{
  "encoder_arch": "vit",
  "model": "model that answers yes/no questions on an image's attributes",
  "dataset": "abstract colour fields from 500 small random pattern networks",
  "train_examples": 50862,
  "image_size": 32,
  "crop_scale_min": 1,
  "horizontal_flip": false,
  "questions_per_image": 8,
  "encoder_norm": "rmsnorm",
  "encoder_norm_position": "pre",
  "encoder_activation": "swiglu",
  "encoder_mlp_ratio": 2,
  "encoder_head_dim": 48,
  "encoder_fused_qkv": true,
  "encoder_bias": "none",
  "encoder_qk_norm": false,
  "encoder_parallel_block": false,
  "encoder_inner_norm": false,
  "encoder_patch_size": [2, 2],
  "encoder_layers": 6,
  "encoder_width": 192,
  "encoder_positions": "learned",
  "fusion": "prefix",
  "fusion_encoder_width": 192,
  "fusion_encoder_layers": 12,
  "fusion_encoder_norm": "rmsnorm",
  "fusion_encoder_norm_position": "pre",
  "fusion_encoder_activation": "gelu",
  "fusion_encoder_mlp_ratio": 3,
  "fusion_encoder_head_dim": 64,
  "fusion_encoder_fused_qkv": false,
  "fusion_encoder_bias": "all",
  "fusion_encoder_qk_norm": true,
  "fusion_encoder_layer_scale_init": 0.01,
  "fusion_encoder_parallel_block": false,
  "fusion_encoder_inner_norm": false,
  "fusion_encoder_positions": "learned",
  "fusion_encoder_connector": "linear",
  "init": "torch_default",
  "residual_init": "none",
  "optimizer": "soap",
  "beta2": 0.99,
  "lr": 0.0032,
  "beta1": 0.95,
  "shampoo_beta": 0.99,
  "eps": 1e-08,
  "precondition_frequency": 50,
  "max_precond_dim": 1024,
  "one_sided": true,
  "adamw_lr_other_params": 0.0013,
  "grad_clip": 1.0,
  "ema_decay": 0.999,
  "steps": 3900,
  "batch_size": 48,
  "epochs": 3.7,
  "lr_schedule": "constant",
  "warmup_steps": 190,
  "weight_decay": 0.2,
  "adamw_weight_decay_other_params": 0.05
}
Rows from block 6 of the fusion encoder of a small model that answers yes/no questions on an image's attributes, named by matrix and row number. Rows with one number belong to one neuron. Each number is 500 + 25 x the weight over its row's rms, rounded and kept within 0 to 999. All counts start at 0. Numbers have three digits each. After the name is the row's rms in percent of the matrix's.
After each neuron's rows are labels from the 100 texts, of 14976, where the neuron reaches its highest value: "fires on" is the input token at the peak. Only what is clearly more common there than usual is listed. The data: abstract colour fields from 500 small random pattern networks.
# fc1: MLP up (fusion_encoder.blocks.6.mlp.fc1.weight, 576x192), inputs 96-191
# fc2: MLP down (fusion_encoder.blocks.6.mlp.fc2.weight, 192x576, transposed), outputs 96-191

fc1.173 119:522513546486499532530477490479505480498479522505494520506490537511509475446537467506490492493532511465522516513496496479513487480467484495482487475459484573494496483504465470547530548492503528512512520517524497461502493476516526509507547473502503538475507495460477473533489482505495528487
fc2.173 115:486481534497469475519480493511503412487555503449525465485501484479498504533434496489506512465492494475519520482495489521495500502507506483531485526469519468469517473525500515486525500474484545519527477485476499489482546495523534520482490523501504473530478478467484495511501529469513550504
fires on: "mostly red"

fc1.59 108:458501489516491481503525480459524493548495525498521480503476489482478546550525529488482465525512458503463518499513488483514482507487488487498427524442525490489538497526544504508528526483523538526490507487530441489492504471517537501508474464487519484496482470509482493488522495492471472486
fc2.59 113:528470525482493557475467506481424505511476481519511469515474496511497568526460512507496475504509502473491516507467510526494477473520463569494529487513512502528501519516507516497515474497512456491522505540497488508514473484524530514489465479532525495499463501467513519488490525511525457522
fires on: "smooth"

fc1.443 102:554479470500517491497478498475503538527498512498495515488508517510509547507512489528473513455472461497520475529519491515510501501490521485485516536457556511516524503504523518500473491493513482490501466507485470486496479513495541500470480498470543501463505456524491490500487553499498487535
fc2.443 114:517424482503450443488519435524484444516503513501483499519496484504481421496451483527460490479470519474467512490524480477542521502512480514502512477492491469491501469517504512498514506508511488495472488463533526501585488494531513506512539506487505546484483501536492477531533502468490531467
fires on: "bright"; "dark"

fc1.341 108:549518559528488507504488481457519499492488506503514499536513502513488547542503514498464491494492478514514505554513498445530502497526510461533467537516521528509507480471471508505474505507515511485538513479488455523508501498506507508491496519447508463511477490537482492512526499480518498527
fc2.341 126:531413517548467414539513509514466477475483496537491495517495503517492427547440510516492514531489520486475487509494490512563496479499478502505500482508505481506532505516502475490488510444461500501505498499536511510576465471501484504492540499512477510514490508542483504478491529455473520519
fires on: "bright"

fc1.219 104:551468500505495517519489479479498511468480503487508540510497487486548510542511520494491491526474450421474509506465438498513496454533525508474540461483523494524503518540514495546493514477497492483536475493499509533516509502482499482498515473451550496551492514515450516519515486505504531459
fc2.219 093:510486514509520409518489491463554427515487513496496497500520493487503507479495511490501488463475538472488486469491538466488500515529488491545497490499489548472523506505508507513492498534515490497467511461521492485566522535498486524528457479424470508441526508503470497527501509502545525527
fires on: "mostly blue"

fc1.135 104:521506541528463547464496503499521518520522508480523498469532523534467527451517509508485499501478454518512504500519547481515502520492463541470489462478498560526551470479490491500558490505522504480455475524476489511483489480527467477455470465486513453515484528508486506484506476458452496519
fc2.135 108:456455514504533404461492513495512491507481497489484506499490505506507500509448503493504502517475525514571484524488422499435500491490527514515515514492499514480511503516530495536446498529472520527489509486521494477458535522486528487489472439511474474500501511460454535486476493515519516423
fires on: "mostly blue"; "smooth"; "dark"

fc1.103 094:474492451461478514535484523477484472503516476521503500466529509491495522524501526482536458498483484515528504509518474496501511525480494486493474490462515482532520473521537492462532510449536517527491491478490477502496513499490531491549476460532561477475492464496489513503520482558506471472
fc2.103 094:519550511484530431486529517487470562560528489499486493487491526507520551497474493513474495484521489554453482508539470473512490494468548482495498487484484518475486476501519500468510501512483513520507499525441547484506500501507530527483506548507505482505501476471511499474495494546482472484
fires on: "bright"

fc1.507 095:482494485515454544480488477435506493493524474488503516499534503485493565507519520493504501499507501547520491529501488444497517490484466515492489476466474540515518451468521503503500499499490479472481487479465461497491533511521457516485465452491511473459473523480453510500499491502497476506
fc2.507 102:552506496522515455495475557511498521482492505480513487487521517553502496530458480501479534485545479469526497509486474488464477545472521535483503467508463520491507498496514539473451495543472487508510486519477533472510507510492480479475510520490513483535489503485524535506497491511460490428
fires on: "bright"

fc1.367 117:499509525509394507459501506470490470512524535479492531481492504507504461480532450531494477483523480468538530524481486513503493515507485531459518478474526505480477465491471515525480539501517499476503486510515526510510497535470502547509511499489490492493521521462520482538498497509511498506
fc2.367 104:530486532485513520473460467520499500502519543495513504490488516509524462511505489504504522482485455506482480480476483471489523518478504507477496523510459450435512489484491483498515520458491578477511467487512519486497544500493492514479483455456522483506464520524515511513473533504475524505
fires on: "mostly blue"

fc1.216 108:553513514507463543496512514533495514499494492500502494495510487502521576509570514500541462538480520535521475519486496495505490532529482446492479487474517503496499571512513518529468520452509498512526510461475486493500519473506508522500473476460523488522453525521503445523494467549493485482
fc2.216 121:516457504530510439506527505484556472496493474487483503493508487500474453502353500510513510491529503489493511510508520507525499499490502524520518484493496509515501476480520524503481493507500510536520481483523487506488519487478460525481508544482524519504448505537497501475485490496472499495
fires on: "bright"; "fine detail"

fc1.160 094:513532491511472488444479529501489542526510522516474535530543480511485548520516497492536504500543505514501493509542523485524503481530474464548510541521517530489509469486528514478447493538517520495502490505506453482485504533512553519477510521493505470521509534507523482463501513480509496512
fc2.160 127:449498518480515519488494518468488428517502494533516516505524506487498497480422502508469441506512532493504476498505496500535498492502452511508490543516497540492504490509471499472464539481495509489541500497498515496516500486516535513469520506484484529476478529510489492468487511490526545486
fires on: "mostly blue"

fc1.379 105:504494501484477558511483509477501475539509498524523514508510511500509584531499507505449469512476515511502503484528471508484508523534494476522469547461508479506503478496520512534517516463534486498482514501499481493491532490466509527529482513517541465534485466475503482496545459521497530510
fc2.379 115:526467554495489425529479492497460443489492475507484490494504518504505522466530502494508486475501502487440513468497497504502518508527497496477532492485486494498532488515498473472441498481481547538485493491521517489510456456500530518472495503564516461495458518503503513484488463469487443471
fires on: "mostly red"

fc1.235 099:522526495499495535496471497499530525506488508473512459499515496500497559512533507490519465556445535532505513515503521495490500512501554468492459494451520484480508503503507536521524539425504489523502483478481473442512506490495511499538497465475526499502465512475510475548480447517476485502
fc2.235 103:463451501469535474476541545492568518526509477479493489463502510468476494501400493491536492463482505482506519512497502500509520517487500501516491474510520511535495520496510553516477496504510462524507496490489482504473484507512484501493515528477519489493424472505481530499519497509505516506
fires on: "fine detail"

fc1.28 087:454485479503475467525456519497517516527501484534483459509520514479438522511494517507457464480524485511514542519535493490500502481486537495498471487465508465494490496528490505478506543460503533529498502515508475486521493486502509540531490512527548469466495459502517460545516523483486481516
fc2.28 102:536524508438532576498499478505465523462486491475497505488463525506475550500450498497492499510509522459555513527513525498503502498484526481543470496545490474526488490500509496522522513485478478495504517561476524493511505520518540491476512525548521522521479480490494496526486503476508489530
fires on: "smooth"; "bright"

fc1.528 114:500510500500423483486500503489510501477478479495543497480482536510506494447529504493513509487486469508489501521531478453508505460444454516528516405469510528523539466462529492475518459513499515506484462510488523517481516513500465483500486482494509496485470468474466536463488489468468488484
fc2.528 116:534535440551504416473513505512530466502498498483512509543502493490535486498431536491495510487500483491537519507514442517483491520489528498490479554512448488467510470509552475498503490529513532485455491490509524500509536528488505509487478497479506471500478510501492507473495484484482517438
fires on: "mostly blue"

fc1.493 103:480488527494470459513479470504503469534537492517520477483500505470509534496552502453436479493480495501501504520486499500516509489530475455502438482453487507475532499487503513498483524519504517512453482494488420513524504494482551509509473530488526496466492459485479467510518462508498470517
fc2.493 090:463455470476483511506542459521461517497531491485505518490499468483483517501500520484521503493478508511453496531492504525491480496488498480507494431514512501525498503517498515499465503498503516516483533505439506501543443473487535487508479529463497488492485505512546536522484518487502457510
fires on: "smooth"

fc1.239 104:453521478536476556486495510503524452526524485523505486533495538473504514505528490492445518492488512495468523483503487519507497453506505483478447523473492508480492519513512494518497549448501502504486499503471486499545523466494536485519472486502528523502493495486497502539493483465502472518
fc2.239 110:509587486497507471539505519474563610489500513506472503486495542497493540475450506476472498477531499464510526484526539489461496517493491541471485523495519517530519502488475469495468461483521489476505518477507490505494496475467536494471520521513529473489506508486482499483491475503486483520
fires on: "fine detail"

fc1.430 107:535504491522446537492485509496483457532483513485503487471522465477511541465573500482496463527465524523498477505495510519533502500498479494501462536456506512483498511503528505508465542436516478513504499449477500483505529488502554473501485487502548497504478519491480478540500461521506485480
fc2.430 097:537523470519504482513502522499577586502529501491500466488485491486488525473398490505524529462514491451486524523495539509425490484520486506509491543498482467511517503485494475524490474485488464492509499537487477483472539485504483500503488549493527511510474490490510491480498496512503496480
fires on: "fine detail"

fc1.113 101:515508481477472479463453487474507458532527515503518525469505476476485547518500517524501491518529501514529496508496510502516488527511473474492444506443491493480482473543516542539455537465512543494482532492470467497489514498519544489518497496500531463479484500491547490533531503473495477492
fc2.113 106:475493497488431495483509475503438494523516471527511496487501519511493495512525516528502482500505512530491477485524520503470513506526468516514533453532519537493514475482492561511502502518469538529525480504475521506509498521502495543507490556531445477487447488520504464489504510485520464478
fires on: "mostly blue"

fc1.472 093:451528490524444504533472472491502455536493494502474471491502525522508559486520512454503523502515502462475480520495482490527502493491489485516467499499497538504467483517497480456492496496524516497523569488490511483523527472495521457516474521516516511496484493450492508482532441478512503464
fc2.472 098:487532492508502503509496529503544482491473481488491487495483531527506538485495491485513480498532492506499506518450504511507501507483493541484467494500496514529523488506518538482478512518499469539485503483463552522457484522481550503480490448513533473538449524482467496483465508468499499489
fires on: "bright"

fc1.358 093:540481493514497563466474514483503547480502525534493499507487498513495503575494522501483495505486483465464500487523493483495494498482504471482481525500545494517514525519553490530492479469491464472539498497490468531501491501524466474491467508452526488528482471517526502502498488495508484475
fc2.358 093:485469539537505349494517453517502384496510509491493525483515512502513470513515523506477489526493489491489490481506531474533481487489477486508507498491510486508499498521468503510516477505506553503466511467492534492572498475520485516509528472492507492525462480488493512485514520502543537491
fires on: "dark"; "bright"

fc1.51 098:502534518509484512470431495504501478514492509522486496499464486506506531524480503494539496489498542519501482529518498525514512537493538519528468506446477560495475518526522490497507578471510516506492521458503528450486515514491538510498482482503525471481483464472523481470505455494496510490
fc2.51 077:456518492494480488520508487523622457519544500496495480504522485496497574498544522502470522506532498494485517519510513501510509518487490548520503484508484517544486493516501511496506455481512448505486521506492506517454519488482502511512495521548528503498492526461470495477512496504523493468
fires on: "smooth"; "bright"

fc1.14 096:507533508512460531474510508489504461534493484456539487482490507494518518485517512482492474542479514519504493519503492513527510510492460492485450509469505535491486512478504510514450531465497476506506503489456495481520519496506495500511484491536550484498504531482476519507519436550474492489
fc2.14 105:518524462496508478511473523508543580515502518521497450515504531494479525495450503505534516522483471507488491505486470518418485497518502547488489563521514500455485506479489484489492502532481501490498499506463476504476493505526509504483492552478483495499470505482469473498483486502464492483
fires on: "fine detail"

fc1.477 114:503508531499529509511512487482480515516432492535509482484499487485488492465528473520477441545463566464504491549490504470504488516498474515514501468507498491514514511502499463519535487483501507520498508492521491467494466504521495512538484476512530504475496481463477475489509525534497524479
fc2.477 119:511519511556525421493505479476513438510512492533495505495512528494500465543458532487475468491533489487458526491501498538484471527505531520491535519483491501480518512523505519485486539468533532511521534491488460493519509504532513504484507522514547483512491502443517457504503459484539522488
fires on: "smooth"

fc1.213 079:452513523498508539472472478492506496542525478522548513464500491492461588521511499491520486543475512568508485491511496510502516523527491493500422482500506520467483509514528520522484523501516505486473514496504471495487517512472449534528475520521517470483484504470517478491501443530508486494
fc2.213 090:515530504516529471490497489522520446511474508489493506478463505533490530508512480491498492503481514504458514514494478484473515492469451529468494491479507522518501468521524507490424490505485494494484526505484540484465460497565535490462517537517524460506534480503537519547473489477486455491
fires on: "bright"

fc1.88 117:518513514497494568499498486477479475517511515490463499483516477493511538484514514496489469498534514495477510513470490504489489493493496496479451529469533513501514569505494509529490558439485516495558508491485508495510506480517522513513494506461519494520522483496496445496484474501470480502
fc2.88 136:482457530514487444526543518489492500495453500521493493495482489514508464460388535487547508489511506479475506523519521530518500534483501499505493445462504497521521489519515486458500471472505509487496516456572499506482523482442473516461482566528494481487509483516489506448487481476490503512
fires on: "bright"

fc1.370 088:495486490492469505530459531471539473542536489538509478514492489501435520536480512511523466486514487499525522522538504504508517515502519485508466495436496511503491500501523533467526518484522482523465507512495450504475513516475514520508510489525543463459503463478518475483527521491525478483
fc2.370 105:537511497481507483479477522494447501506490475498496454507459520529495537509472514504515503520524496489473514503527474477467473504464488538524483465532467525496481504516488531464522517524464470517538514543495520510504487486489486525480494511520504522469515501500465501501491531484526490497
fires on: "mostly blue"

fc1.553 096:539486509513506564453468506466510533498504515519493513502502500528487502550497530508456485503481480473473502490513490504488507501444508466489475557492542489527509494522539478519502477466498465489531492505506449542496499481531473478484474504441503459518496486505497498498492490498515491499
fc2.553 096:511475534527510359480518457531509413493488520487496531475509494495507475487513505527478497498497496485490488494505509487538498497499492517494505493468508458513492472537506503495506494488510544496443514462519541486592517474519502514502532477506522515503460468486470503497530514505541506484
fires on: "dark"; "bright"

fc1.501 093:505465533492496499520480524479547493505505480499502523487478529453501533516491498467462489520492500498494515527546505532518516537514499502504419469471530493466528503485489509538507524504538528520491505538468429502507504468502476523488506512515499497496504488481531482524536483541507480520
fc2.501 095:508431472490489537464463483517459448476525495502504501481494484481475548498490475492544486502495513501518498490482507466488516478478523478468494497502513486492479495516506516529467455479483488495489504506488466483500420525513558521489494476475482486470464506476541517495489502475472447529
fires on: "mostly blue"

fc1.562 110:447504501486440518526491501505492466457492533482460508530503508507539456456506480530436477493510498497518491510521485491499490526480478482490507537471481531481505502498519505513521561489498494526488512484549540495485505518562509507483505492530473501508497512457516472512495502515508488493
fc2.562 102:510506494487559424478494519493537521511540512491492475510532479471512502527465505492507511477504477511490488496497515520495489523508515503492485507531476487484516533498490530529537473471503520491508484489544524489484535521509491503494481472472514487497494516483510513475471480516471521546
fires on: "mostly red"; "mostly green"

fc1.182 090:449524501482485523506452496473479452530475456518500492478491532486541538509512450472492512477518533493495499498497507475495502460500486493512469542492503555506462521502522527507529522447528486498511481500506530464518527510502519488511532497507474479482505498476469490517501483475515532516
fc2.182 114:459554486496564501553503477517568468465525504495485497499511512507499553516495528498507491499523500507505491484486517496470519540494534537526482417522517529537505523519492527519499448521513470508524520500487506492482518500482583491484504494496530489511513523462517510504487487492499496493
fires on: "mostly red"

fc1.107 095:530483492512445508499502499486490476527490510499532478469474468478523520531530492500488459515458500542490494506494514511516498501502451494477481485462505552471472540474518478501474502473518497474506514491425503499522515496509540498528470476498522487481471498476491510506518459530497484490
fc2.107 096:496557469517502467519499515482570588501514513505516493514493505493483586471474517507524488470512456481491511515523509495459481532506492537488478552499509550492482450487527504490495484507513485474492492508512496515485479474524541496482499554467491492497527494481476494492503487522475475475
fires on: "fine detail"; "dark"

fc1.232 100:520448475475544583484473485505511505531500465454488557516521492483510519532479517522486498503501447507462485522494469511506496510474536484465498521432491486497531495507504505487526519509518485491514482497514500510506536501513513478479469483505514474503504478491497518524498506535501485514
fc2.232 083:541462496515498421507496510486520461516473501485489483494525521470493437548508477514422518490485487480520491493509519505505497473460499560477475536495496508469508484536438521513489508460473476524517474470503567480534511511510482526486494505448493542547499514499505505531556523495495488473
fires on: "dark"

fc1.210 086:474475481491483491514499468509515460545504500503534485463513528480479545511497495486482449528481467519476516491522525517514509512502471455505418465489521479486510500503514533517496510471511508515457513496493472489518515497504525491499466531511536490481492504487464494504509459489484483480
fc2.210 084:462541523475542523516503496505434540492518501487497498486485487498470534506508498509540459487519497491498528505489496523439504527489514496491516446477497502523513474496548530490466498497506463519470510537463522465461458478519539513486468507496486508524493515500557502531468498481497452504
fires on: "smooth"

fc1.249 102:532493509538446542534485497514508460519489492494486486492485521504512546502554536477489473525467507485478513509515475483515510488498486494497433529459510519497495518485498505508458536484503462523498492504492471509520516468489563469509492493490517513499477511477444474526474468473479466494
fc2.249 094:495503455532481478518491542478541580513530493479477507484518513500498573469448541514508507476503489537512525504511488513480522486483463506474487574504475512513524455470487485525471544471502517501532497485480473510509473483467528493482544526490468473533492496496498497501499481483480523498
fires on: "fine detail"

fc1.174 113:529516517505458469526484483509514478513510521511503499489507475480503542457530527494466468543440508510530521499501499495534525505517479499512455506492506492478524529484487512503464549447503504524526487478477459522546478498516530472484484485497547526520503502480484504513514460534510455471
fc2.174 116:467520491484501520485490492511479629486472488499516502507482516506471538442423500512530510483514507506516510484493488510472472511477478479491506528536508491464487474466499465472516459483477521503514486534495515503503481483498511489475509559473483515545501485504514524498482537524454466508
fires on: "mostly red"; "bright"

fc1.175 102:533454494512536550499472526473484530482472511497503534497508493491530521542489508498480483505489486467477491491489462503522465503510533482436496527436507513503512502535557482523499496484504461468524498496531499542494488486531484504506504507460522474526507500514509511513510488503513515488
fc2.175 100:500467477553493382501514447497499387500476522459497504484518474507496464491519507501465487481462529501486483504493540460509489483533477482500531563470517488486497546511498488507507476499500489492483473463524522499576473494504507536535481505444486505493517491499471505525506507504525531482
fires on: "mostly blue"; "dark"

fc1.485 109:489534474501439485523482541496506546512486466539517479524498503467531499519514506479472466547480503478493508526506521482486510462486527518485461492514495501502494525485495490471477547498510473505475525523512451487520469471495505538532531522471522552482466497485495540513505517451477468494
fc2.485 115:570543483469505501511490527481508600500525503509480494489484511498469505482481500481471475498508531529514506501532494491478502482528514523482510527530491536497511496491473560513480475496481460517497458514490502495464496515484532488510514546497513535471531495478466499494509519517514497529
fires on: "fine detail"

fc1.383 101:528526503500470500511465493516491433540474521495517478489481496489503505487521510482479460528468516507500518492501506518519502469504484476495435507480489487492495545508510485523480571441482513492502527469473492473530517456504541461520468488489566496485484485501503486555494461522488474488
fc2.383 096:507550477501483477499498518487579614484503496518509480496500511502467554473429487489503534458518502472513514527517547510416487506516486551491488531506521487526515495487491481486495452537502483479492527502517486490477508487502514494484497570492494509484482491493496502495499488518480488514
fires on: "fine detail"

fc1.193 118:503529461493437516494452463481476512531526493530508494463507491469516531499497531463469481512501467534499499533470496495503501531526465546505479526452484505514517501476501517532452579543479472496486494515444473494529485502494484507493500498524529466475470519518488499518505467509489500494
fc2.193 113:510529501504491444497481426498474581489468515513505488544479496486501520465498548512548496497478493481481491482490502514441464476517487500490506524544520490458490470495500481493532452507476498492518494541495468475502489496510560504496518561515515499477498469499483509521536509515499488504
fires on: "fine detail"

fc1.231 095:527513458480518552516490505504504511500466531490487532506518514506530477559474503541454505522481483462458507508500462482504499445472517455461491523506530497516506512547553479487504496489461518528486504516514521523528487500513478439476493490445527501498491496526518501518471483485493527472
fc2.231 103:478539511507491328531497484501506428498523509479473503517553514501480444523497502482456500506462522489516472500536506498499506519529525506482489485503523508506497506517493524530515518450508470491475496473537506522489526496528496509513497482464516535527487469520466482509537514480519491506
fires on: "bright"; "dark"

fc1.526 103:536505527503465501513487481513517508534533504496527513460500498556476496428493491533490478508490414495525513495516536482503507525510475494484502488491488539519556481468458503533577492512497503488461468515477483505496493475534452465468447475485552464510486498501501504466506473471502500491
fc2.526 106:478489507516442402460517476497494466475508488454495488497469482511546512490459504491459486538468500499553480542492468493437496481462496516499478526496523523479464503507550488522512509524485520528477499507539512510491546538511536485465475458497503507510536506484455544523483513534503497458
fires on: "smooth"

fc1.315 108:514498512497461543474498505479487434500476513493480479518522515486512499475546480495487474509494516489499495481493502531516492470501499502499481484489501512469507564486520481521474541504525527509510515491501525507513517471490562483520496537515547507518477496478497517523524491557498500520
fc2.315 109:529548544519475435530502509509557619525477486481513482471500531531476535435413484481491517449528497502486508507491514500507502492490474508488483587509509491479496512504490484490486459486518477478496492495516525502472510502515498512511512582453521490496510493510489495488492493494494479527
fires on: "fine detail"

fc1.35 094:509500526503427503464453514491529491528510496517523502489488522503489527480499537489451536466496469491521487501527438521519516491504510521527513506518491479524491499510462494534507513521491506511478465519478508490512484520466520513516522524548501490517476491463549492482543466537519507503
fc2.35 121:518500525537468458513521505520502389496518501494502517526510516506496508497486494496510483496501504495494502453528524514492517499477485516459475487517480523510522485530481537499479506506505507510509510468474529509476490498535502488506488516542479507487487490504482516514479481484426453498
fires on: "mostly blue"

fc1.47 089:499534495509482546474502505483484463482487509511484487479531503478499491500526484491482463475528546455483478514498506504539486486524477509522471541478486519483501534514506501517550548477507513511498478467528500471510521463469563493529503511518550534469470493476510479553482505539493499526
fc2.47 096:522552538520498439492528466512557550520496468472518483483513500494520493495474512483524555447545487481477522491470494507526507503495461504496467532498507496467480493519510570515482487475532495478526526494498502505527525497503514527492493522457550466496477511498486517451495479532527512529
fires on: "mostly red"

fc1.134 112:521500547524504519515488496473506491525509514497507483517475524493512472455528425515485456495500509448542513543497508495519517501492515504507475487494485528513482457503478486548511541451475531494495482508529495483494466488487542516502498479475498498496492482497501487520495492467527517484
fc2.134 103:486506509506513506441499476512513416487529485439500498527521506503488493508402519527498508496490443498477486486487480491514523519509492516523518465491486466466504452488495535502522500468501511516534489514502489482499532488478514502482500533503537470490511476464507522498527528543525531482
fires on: "smooth"

fc1.366 095:467504507491476519529453514474496479516481477523495472497512525466473491520523531515486440516497457535509528543511498496480502491463513452487489480410540473489490500522499488455504554473544512492502496479512502514507483498505537497533504486516553503492503479514515454542523495496482457501
fc2.366 102:522532502465477527486529541493522516487485559514518515534464479499508510469466485521447503551482499490514502506478507495509522507481527528513475488500505538521492482510530513503516461504486488479490535529485520518534500505490528500499493503498541495510514467476491488505519446523513484520
fires on: "smooth"; "bright"

fc1.108 106:523528509519476506487487506485506549513476506511520475481519461505517566491556502478513456537468541502510497521495525476485503531490506487485445508456528510487498522500496534487492523444524475510512474485502482464521521460509519501512507479455506516506489526464476478535484435527489475476
fc2.108 108:514500499487525535488514526508578572498493490490496482472476494468483527470409512488536499451508514495501507518509480508484505499472503472501489535490505473539494516494529513492490521473492478509505509505494470501499494492525483521497511552466519509519450495495474489518497487510505472534
fires on: "fine detail"

fc1.112 100:506519513536470535484508505479496452505495523485494475543516530475499475485525503499436495498497526453489487515514486475511475469500465499488464524512502511519511547504487486474521539490504511520523482481513417489527504477500555504514496528510542512485493486466511476494499506517500492526
fc2.112 103:525528537500519489506478500485549594519468469499508511513514537488515556478436517502510530457531531468525518471488518541506473517502464549478477586498518509573508526492500495494488486500507504492522500487502497477551519482502519517478514562506506496514485473480473479518478474525501501549
fires on: "fine detail"; "mostly red"

fc1.511 112:516490561510451559520451463515486516518469499476515506498503473482512517480542529524443495500511478507496506509482480512532509529515476505511460508476499527509488487467512525510479539459504508476513488515464479519496491485493565482515490481473493463510506528511455495487530469495486509483
fc2.511 104:483472525513484486474493529479524537499490498511501484518463508507494589463433499474495481456484480481556515508486489493489471516465494496524522499498494520497509477481502489510467548558531493499522488466528482499519519493487530448472501450479466560444506481490476508483470488476497486497
fires on: "bright"; "dark"

fc1.423 106:539529538524465536504490478492483469513499504465522476477498480481519549490540483503521471565453526523507492516502481511519506505535509498489488498423487514511505519506492535543463512523512491512496487486470486490503514475505469519493537508484501472459464483500515459513504463530503489503
fc2.423 094:533504465523474478534488489489541516498506505497506518521498495510509533448477506487524508482509484506473497485490499471432485486501481531474467637519484496475495466481509554505511507502517476469510493478491553502531443496527546508505494535437473483487499487488470495505525481499489462477
fires on: "fine detail"

fc1.445 104:512532478506455508494513476482522445498530510518518494477521504488509529515546496477471454519501510481478520503477478505502509474501488484478428498452496524486491501519512485500459538455500483501471504510483487471507532463513508495535449507488546519499490475470469480524514489478495471480
fc2.445 109:506550486493512497502494524467554635504520498502468480486485512507492551450456531511517500458497502498529512492512522533439487500504495528484488525504492486524500506507492478492483482462496509533496500480480484507489488476486524503517492557523503507496471518477476515491488488531503460527
fires on: "fine detail"

fc1.256 094:506502494524468487474477489500504478508508497507526487490514491482514538498519493461508476542488507496480517485507502480498510530557465458514431508428509496503511500512497540514491544494522493524503517471523467476500542463495543516513480491505540483486490504476445467531499447513475482461
fc2.256 079:476527496487506497509520461507519542483496483499491493473513487489490513490505510492575515463480503533476505520502505505434531510500491466521492430492501545536486480487530535506458530472481508558497493506490508509466472503511545508525464547470492517537519508515505496507517492474530401485
fires on: "bright"

fc1.159 111:516512522503440514538450504507506460513481506507515492478505509499510522472508528484453476513469482496504527520511498503524524499506474510522441486472518508477510546482492494494465554473504475513479501476453472542549504460520547441500475488503538524484495485493471489510504459496492465495
fc2.159 120:457560459500475510497481494503480622486503495484502476502497492526473548462440514486539530490491527515481505492483491488481492479487469470484492534530489489466489495486512483492518473469483531492513502515470499504515467513493502486478507572477477499538502478489519504497509542488467476504
fires on: "bright"